Weights of a small image classifier.
Training: ademamix at rate 0.00155, 29800 steps, batches of 256, held-out accuracy 99%.
Data: trained on close-ups of made-up surfaces with and without defects, 50862 training examples, 150.0 epochs.
Rows from block 4, named by matrix and row number. Each number is 200 + 30 x the weight over its row's rms, rounded and kept within 0 to 999. All counts start at 0. After the name is the row's rms in percent of the matrix's.
# conv: 3x3 conv (model.blocks.4.conv.weight, 112x64x3x3), inputs 60-63, a 3x3 kernel for each
conv.0,092,133,149,194,199,184,180,177,181,193,189,188,180,177,152,152,215,200,174,206,191,199,234,218,221,187,168,241,179,183,181,204,196,211,233,214,243
conv.1,119,223,206,229,240,206,237,190,201,233,175,167,217,166,200,200,229,228,187,129,156,179,145,126,187,200,143,200,185,166,200,193,198,215,167,173,211
conv.2,086,219,208,199,291,247,190,220,197,150,182,228,198,177,241,171,193,188,141,244,214,193,244,200,230,175,163,169,167,188,201,166,199,225,205,210,221
conv.3,089,188,211,227,203,218,231,189,181,185,230,206,232,182,183,208,178,188,208,177,204,175,134,218,153,225,219,181,197,182,181,195,179,159,200,182,184
conv.4,107,200,212,218,234,214,228,228,228,221,237,244,227,229,198,226,200,179,190,171,177,176,159,196,198,149,221,213,170,179,190,176,199,188,170,205,193
conv.5,088,215,231,220,219,209,169,167,185,153,201,206,203,203,223,196,166,220,240,194,208,195,196,224,200,204,189,178,214,227,181,207,177,150,229,198,169
conv.6,094,191,186,218,225,218,213,193,199,230,248,172,199,238,163,224,205,193,212,222,180,169,202,187,135,189,214,162,201,176,210,185,198,207,181,198,185
conv.7,108,178,184,197,163,175,164,198,193,202,196,190,185,187,150,154,170,137,159,211,212,188,166,181,208,197,209,175,213,220,227,215,213,219,201,204,213
conv.8,090,172,157,194,170,154,143,172,151,155,174,172,181,197,160,123,193,134,122,205,216,230,185,204,208,168,198,213,193,245,238,200,291,256,221,255,213
conv.9,097,177,215,213,218,230,210,209,246,221,194,216,203,191,214,213,214,273,247,209,208,184,165,159,172,202,167,169,198,196,202,203,209,213,196,204,227
conv.10,094,107,200,242,117,179,214,199,204,246,205,190,221,180,133,225,158,133,181,276,219,229,217,204,191,222,196,233,185,192,191,192,189,205,202,201,201
conv.11,090,132,146,218,198,179,235,198,214,205,208,228,219,222,185,231,208,199,203,176,214,244,204,166,232,242,215,200,237,197,207,233,213,202,245,221,205
conv.12,117,249,249,229,249,222,193,254,239,237,222,242,233,246,238,225,248,241,189,147,179,148,135,189,177,170,159,162,185,186,182,207,201,183,209,188,199
conv.13,097,185,170,177,205,199,190,188,195,194,182,164,217,164,177,189,163,182,199,185,185,170,188,153,181,188,184,166,176,175,177,186,185,177,195,195,180
conv.14,093,167,158,196,189,173,216,223,194,253,204,192,213,201,191,208,200,179,197,224,138,167,215,124,178,218,168,175,189,171,191,196,173,182,215,179,187
conv.15,093,188,157,204,173,233,231,176,222,270,197,192,137,220,197,185,197,254,253,202,186,224,225,158,154,266,190,153,201,188,200,174,116,125,177,135,131
conv.16,092,249,248,193,247,216,175,180,206,149,224,211,200,213,182,195,231,258,237,256,196,209,186,234,192,181,210,195,189,211,187,179,202,184,158,164,177
conv.17,097,164,200,204,186,215,212,231,236,187,221,231,216,205,198,208,222,174,180,245,217,212,186,218,182,185,205,195,189,190,201,214,179,211,198,202,198
conv.18,093,195,224,200,146,197,197,221,252,244,218,218,233,206,233,253,231,192,242,188,236,238,239,235,186,230,238,201,202,180,192,212,175,181,222,193,216
conv.19,089,231,228,187,191,203,191,171,219,161,166,214,225,212,258,211,216,210,204,179,217,196,217,158,154,232,167,195,167,227,197,185,209,205,167,200,201
conv.20,104,120,119,144,130,80,159,172,129,161,178,172,211,141,108,192,152,142,143,208,204,200,227,243,225,209,211,191,213,222,194,205,223,190,207,233,211
conv.21,091,216,201,246,201,161,216,240,182,245,213,184,180,274,250,174,209,164,142,216,203,205,233,168,183,208,193,212,231,218,201,225,194,215,244,236,232
conv.22,089,197,197,225,257,234,249,231,224,186,238,245,231,186,218,214,225,259,218,229,186,170,270,256,187,234,212,202,177,159,176,199,174,191,180,197,207
conv.23,087,233,273,203,167,229,235,199,160,198,228,198,153,208,253,229,194,179,212,157,223,217,197,201,199,230,177,183,189,240,226,179,212,212,194,197,181
conv.24,097,210,205,208,211,182,221,200,190,218,188,179,183,227,198,197,236,201,195,208,216,220,214,217,230,211,212,213,203,198,203,208,208,215,217,221,221
conv.25,093,194,180,197,201,208,150,196,210,157,204,239,235,218,145,183,188,167,200,209,197,180,195,220,216,178,259,232,172,178,187,147,165,183,161,175,197
conv.26,090,157,237,239,207,200,192,221,199,201,179,163,154,227,264,236,184,211,144,174,250,280,204,231,206,167,182,196,210,198,206,216,185,198,218,208,230
conv.27,093,195,89,201,144,207,246,191,236,163,230,245,178,263,174,188,234,163,235,199,183,223,180,191,203,197,226,191,191,204,199,208,195,181,172,184,210
conv.28,091,236,223,194,227,214,203,210,210,179,254,245,237,206,218,230,194,229,233,234,197,199,246,253,230,212,231,217,203,195,175,206,225,198,204,203,204
conv.29,097,220,190,210,162,169,161,207,214,193,213,249,218,189,98,133,171,190,214,242,246,208,212,189,214,207,221,257,196,194,197,219,238,217,226,219,202
conv.30,093,202,212,195,196,207,216,142,211,204,210,222,218,235,215,231,228,223,229,253,224,183,241,191,166,216,161,197,183,194,200,161,192,199,177,203,185
conv.31,088,191,200,231,205,139,168,216,189,205,108,187,234,214,216,181,275,185,147,145,293,228,181,229,244,175,173,186,222,188,204,231,203,181,219,205,220
conv.32,095,190,204,200,162,198,232,179,191,229,216,147,209,266,207,219,226,174,205,194,211,222,208,201,166,171,184,170,227,242,235,211,220,240,224,215,226
conv.33,141,160,161,165,165,172,188,173,190,193,173,200,196,182,189,187,203,184,175,207,209,224,220,212,218,223,215,213,213,211,213,224,220,224,214,212,227
conv.34,095,202,201,212,194,203,184,230,219,228,147,159,179,222,241,200,237,232,187,213,261,280,190,243,267,215,208,232,281,261,268,239,200,226,259,260,283
conv.35,092,188,230,208,175,184,197,177,214,191,209,241,194,229,211,214,179,212,244,204,230,214,216,251,250,138,225,204,228,233,217,196,208,229,221,235,243
conv.36,088,188,201,172,211,186,169,174,247,214,235,202,191,201,270,175,163,200,188,210,195,240,212,227,166,184,235,171,219,196,208,227,196,196,222,203,199
conv.37,090,237,195,213,152,117,209,243,240,235,197,212,225,236,208,212,230,202,236,233,244,188,205,192,219,227,164,218,221,172,201,204,171,186,232,210,209
conv.38,095,157,127,149,171,130,162,199,179,185,196,213,225,216,198,180,220,191,170,162,167,181,192,160,154,191,165,147,175,176,173,172,180,166,170,163,162
conv.39,105,196,219,217,170,188,230,153,171,190,218,198,202,219,201,188,227,205,188,207,209,187,205,215,191,211,232,190,175,175,177,189,174,178,191,179,186
conv.40,127,215,231,245,217,232,256,213,231,239,207,210,217,244,238,223,240,220,225,199,199,199,192,198,177,201,200,186,195,202,188,200,206,192,215,221,194
conv.41,091,212,137,155,216,239,244,222,211,196,213,187,209,214,221,144,237,216,209,206,189,149,217,167,187,181,178,191,204,208,176,197,217,212,203,232,219
conv.42,128,226,221,225,227,240,236,198,211,213,210,193,196,231,226,212,227,240,202,195,186,210,207,204,221,180,191,185,196,208,199,211,200,204,204,187,212
conv.43,090,234,239,248,249,279,210,203,229,182,229,214,181,218,223,189,202,254,245,236,209,152,222,270,196,193,235,178,198,187,168,185,200,191,168,174,191
conv.44,091,221,234,212,197,224,192,222,229,175,174,246,215,197,221,229,222,218,154,232,268,264,193,225,241,225,186,220,176,208,180,170,187,161,165,170,193
conv.45,091,188,190,222,168,187,189,183,199,178,179,167,187,216,182,185,242,212,205,198,210,244,165,186,188,192,209,186,188,212,199,193,213,233,231,265,243
conv.46,095,196,182,213,185,163,188,219,206,215,205,175,135,248,213,167,208,222,196,161,168,228,164,165,224,165,159,229,208,229,232,199,248,241,203,234,217
conv.47,103,178,155,206,208,148,230,199,180,213,172,204,191,240,190,221,258,200,196,225,141,230,224,144,208,186,201,206,169,164,175,170,153,165,197,177,192
conv.48,092,212,273,155,176,229,201,191,208,211,199,183,164,184,182,230,187,227,225,166,153,141,196,251,187,213,192,187,194,195,199,206,197,183,189,206,201
conv.49,091,191,113,166,231,204,202,212,236,217,186,200,181,221,187,125,208,164,178,195,228,204,184,178,170,211,198,156,217,210,200,210,234,229,192,206,193
conv.50,095,235,195,207,139,210,214,179,198,163,233,210,207,180,188,231,103,168,234,216,188,184,124,175,213,127,175,207,203,225,225,189,215,215,194,217,210
conv.51,090,212,174,183,252,233,169,225,232,214,209,222,226,207,178,161,191,232,215,273,197,159,257,204,192,265,225,166,184,170,152,207,230,174,201,197,198
conv.52,093,188,209,213,194,206,211,185,196,222,249,205,218,205,179,201,204,182,210,203,208,183,170,184,205,169,217,235,194,210,202,202,189,191,218,203,203
conv.53,107,158,174,180,192,175,203,192,200,196,178,193,230,206,166,204,167,174,198,196,161,206,212,180,219,217,202,217,195,213,212,194,216,195,199,211,186
conv.54,093,231,246,230,222,247,238,226,267,219,186,184,215,189,204,192,221,207,207,157,160,178,201,193,237,209,165,202,177,173,227,205,174,237,216,180,198
conv.55,091,229,205,192,218,166,228,156,217,182,209,216,196,158,239,193,228,177,154,183,226,159,246,267,177,190,193,186,165,152,192,178,181,200,198,203,194
conv.56,090,199,224,185,176,204,190,209,208,205,253,238,188,201,175,176,146,152,225,159,194,235,129,153,164,202,224,221,217,214,182,209,197,185,216,221,196
conv.57,089,226,190,192,178,160,211,237,220,199,213,229,198,222,264,247,191,169,170,197,213,200,209,219,193,181,173,170,210,198,228,205,207,235,210,247,264
conv.58,097,239,224,199,219,190,173,199,250,193,126,211,187,196,187,186,161,165,164,226,150,168,214,197,181,180,262,202,136,184,172,148,180,152,162,188,165
conv.59,116,169,178,170,172,158,153,183,167,175,215,208,187,214,201,184,191,160,126,119,160,161,147,160,183,187,159,201,215,210,231,232,229,247,237,233,242
conv.60,104,210,177,212,169,133,232,162,207,231,185,175,192,203,167,219,219,185,235,215,198,185,202,206,176,212,202,173,164,160,180,161,145,155,176,167,164
conv.61,100,222,176,230,215,158,210,211,170,203,185,194,191,178,226,201,164,209,171,204,204,200,203,220,244,127,216,234,185,197,187,200,183,178,173,171,183
conv.62,090,206,139,155,218,141,186,205,217,228,179,180,180,221,164,110,211,180,106,165,218,216,188,150,217,217,152,222,209,172,189,228,208,198,226,190,206
conv.63,104,247,217,237,202,182,186,196,156,222,191,217,215,206,235,229,194,185,212,213,257,192,209,221,196,190,195,200,198,196,177,191,172,163,181,188,175
conv.64,088,186,177,191,208,235,187,203,213,178,221,189,177,235,231,234,182,173,169,218,206,162,216,178,157,173,154,140,200,223,196,201,205,180,206,205,174
conv.65,169,198,201,218,199,195,183,180,187,192,158,159,176,161,175,192,182,177,184,201,197,211,193,208,208,199,212,206,32,35,54,49,48,52,65,65,78
conv.66,095,186,168,216,229,199,239,203,154,203,203,163,221,244,255,252,196,165,161,208,164,201,203,207,179,159,207,189,225,220,189,227,192,192,213,228,190
conv.67,112,163,133,158,153,193,189,159,134,186,193,207,252,111,179,197,137,161,174,182,202,214,199,178,233,176,193,221,154,167,132,191,186,171,203,193,172
conv.68,131,180,194,197,178,182,196,188,193,214,182,174,185,213,196,199,220,192,190,196,185,180,186,183,185,177,175,163,239,235,224,234,232,220,235,234,225
conv.69,086,281,303,185,168,208,179,169,189,188,189,207,160,191,276,216,167,143,212,244,215,223,213,190,100,287,225,220,175,205,200,186,200,203,209,235,239
conv.70,098,187,143,203,189,193,222,215,211,201,171,198,212,171,147,172,212,267,259,203,201,150,289,178,224,217,179,178,194,166,199,207,175,196,187,186,191
conv.71,090,209,195,213,213,223,157,204,213,191,230,192,253,200,172,212,169,184,187,230,141,187,170,230,166,150,174,167,198,193,186,191,197,202,192,198,204
conv.72,096,215,222,190,219,251,169,232,202,181,183,194,196,197,179,158,186,223,203,276,203,207,250,197,190,268,245,226,218,190,182,187,178,199,185,176,195
conv.73,098,184,159,157,159,173,200,222,195,208,151,178,231,148,176,190,208,195,196,151,198,202,185,197,200,223,181,204,213,206,185,210,194,167,206,191,168
conv.74,101,208,224,227,199,198,204,206,207,193,230,222,216,233,214,231,233,204,222,186,194,163,184,209,176,188,203,199,223,211,228,220,217,228,229,229,231
conv.75,096,260,207,196,245,194,181,219,245,200,243,240,188,269,220,184,269,217,211,189,202,176,208,240,282,165,206,249,177,166,185,176,167,198,186,178,208
conv.76,093,243,193,175,223,176,168,195,188,197,207,210,202,148,146,186,175,189,208,141,172,162,181,203,217,171,239,220,162,158,164,140,174,221,150,173,227
conv.77,109,155,114,217,186,127,209,215,196,207,153,155,170,176,143,164,185,151,169,190,169,203,187,150,214,204,177,203,170,169,167,162,165,162,190,178,186
conv.78,091,163,152,175,171,141,203,206,205,197,201,226,220,167,107,166,198,183,190,211,200,198,202,197,200,209,230,210,186,183,193,194,204,188,207,192,200
conv.79,091,201,220,180,210,156,242,201,204,214,180,207,248,207,176,177,193,188,221,221,183,174,236,193,191,206,180,199,206,204,206,193,218,210,176,210,222
conv.80,092,219,226,214,147,166,192,229,237,191,162,228,198,170,174,218,175,123,208,181,221,153,127,135,144,153,162,223,181,196,219,124,107,204,162,144,206
conv.81,118,145,141,175,173,183,189,164,153,153,206,188,197,192,158,187,199,182,225,195,216,185,184,187,160,207,201,198,230,220,212,216,208,201,214,218,212
conv.82,135,220,210,201,239,241,223,204,199,182,174,155,181,170,171,211,198,227,185,183,206,199,183,230,208,188,200,201,234,241,242,253,248,231,254,245,236
conv.83,108,208,206,181,187,226,146,193,187,172,172,193,216,144,210,175,145,228,233,219,203,204,247,214,213,231,222,185,206,239,213,218,267,240,193,216,218
conv.84,111,214,234,226,213,230,230,184,219,247,208,214,207,234,239,220,219,215,225,203,178,190,222,190,186,239,221,207,194,178,185,188,175,179,187,182,178
conv.85,092,192,126,201,226,107,201,219,216,223,199,183,219,237,209,175,215,197,127,176,212,159,133,165,162,199,139,191,202,194,217,214,204,207,218,223,211
conv.86,120,148,134,150,177,167,171,203,199,212,181,181,197,169,162,181,217,176,168,216,168,221,229,202,236,243,226,234,202,210,206,210,204,207,212,212,209
conv.87,092,216,162,194,243,150,165,196,210,197,146,181,196,186,236,182,170,215,178,173,249,250,145,178,273,154,145,202,180,188,199,160,179,178,182,187,187
conv.88,091,227,191,208,189,185,236,223,187,214,205,198,191,197,201,199,182,195,219,165,74,178,237,170,207,187,239,201,208,196,211,191,170,192,212,215,200
conv.89,100,174,253,215,162,191,194,183,207,206,216,226,200,166,181,225,205,213,245,176,216,188,224,187,150,231,173,161,205,177,190,209,187,175,195,183,189
conv.90,124,187,159,198,144,146,165,150,183,180,165,154,149,182,166,176,163,132,169,198,196,184,175,158,168,165,166,208,134,125,151,99,90,121,124,113,127
conv.91,102,162,111,166,234,225,199,168,174,171,253,162,153,204,235,213,194,208,200,225,175,229,206,196,235,186,233,188,213,207,203,183,205,212,208,207,199
conv.92,147,182,184,188,194,174,179,190,166,181,217,211,211,225,234,229,226,213,213,198,185,183,191,184,167,210,189,165,187,178,191,189,168,178,202,183,182
conv.93,087,211,223,199,244,176,173,212,180,174,197,167,192,187,228,244,225,238,171,190,223,204,175,225,236,193,196,196,168,170,170,174,179,183,184,218,212
conv.94,096,172,176,196,194,172,229,190,179,223,205,205,183,116,171,229,166,213,224,111,179,218,107,194,217,153,231,240,222,219,178,210,232,204,191,216,211
conv.95,095,178,199,230,191,235,202,201,224,216,173,189,232,166,166,239,195,183,239,241,171,224,225,217,208,175,227,190,175,193,190,194,203,189,203,194,192
conv.96,093,201,190,212,194,169,162,210,190,199,234,244,174,213,153,182,157,105,189,168,210,177,223,157,158,205,155,216,200,226,204,195,212,204,184,192,190
conv.97,092,164,208,173,166,230,200,190,215,244,168,174,188,183,202,220,201,215,211,193,136,209,191,181,210,195,169,200,183,181,180,202,186,210,221,205,200
conv.98,092,199,222,219,188,242,245,205,236,178,197,200,161,207,248,182,216,245,236,176,178,192,232,231,218,224,178,218,207,177,199,203,168,181,173,168,159
conv.99,098,224,245,201,226,237,201,235,230,200,247,201,226,260,250,239,223,215,221,212,231,173,180,195,153,176,171,149,153,173,186,181,180,179,199,186,176
conv.100,092,234,236,196,196,166,191,215,227,190,197,197,187,117,155,193,174,217,180,127,130,193,209,225,221,190,207,225,217,241,224,218,233,235,235,220,211
conv.101,112,192,182,201,189,197,209,191,185,198,214,189,174,204,191,191,230,230,224,197,205,179,186,180,173,204,171,156,108,103,112,122,111,120,137,121,131
conv.102,088,217,224,188,164,274,229,232,237,174,237,208,167,190,193,254,164,155,205,228,211,211,188,223,184,153,191,153,208,206,194,210,200,195,194,214,184
conv.103,097,183,217,195,169,170,194,213,180,175,175,132,175,174,177,192,184,179,187,169,199,170,214,203,197,228,177,226,172,183,198,191,174,192,211,180,193
conv.104,095,201,150,218,193,130,231,180,191,209,218,206,201,260,225,169,193,170,187,207,168,172,264,185,215,228,189,206,196,174,197,220,201,194,179,210,190
conv.105,086,258,198,163,189,249,176,180,188,150,195,171,153,241,248,105,194,177,176,222,223,176,162,189,179,197,198,181,204,236,231,173,218,234,210,218,243
conv.106,115,209,204,186,216,253,221,225,199,191,194,211,191,182,227,205,188,173,169,207,237,248,198,206,218,208,190,211,260,276,281,264,252,252,247,230,213
conv.107,087,244,160,245,184,147,209,195,193,208,193,251,203,259,192,192,212,171,260,244,223,217,229,206,212,180,202,192,193,194,213,181,199,192,211,230,216
conv.108,095,189,199,174,188,186,172,167,213,175,182,168,233,204,153,186,158,221,247,211,220,215,233,263,234,226,259,203,189,213,203,208,252,232,197,217,214
conv.109,112,221,216,221,178,189,195,182,198,222,203,220,205,211,222,194,204,201,205,218,186,165,220,199,174,218,180,183,173,182,185,163,168,179,175,178,177
conv.110,090,200,226,225,140,171,212,227,180,167,152,136,155,214,156,195,201,200,189,209,239,194,153,215,205,194,199,200,198,209,222,193,202,195,215,220,197
conv.111,101,212,173,197,222,208,202,199,199,164,204,147,147,159,216,216,217,246,242,163,184,225,216,211,240,193,222,183,190,204,214,199,193,167,221,221,177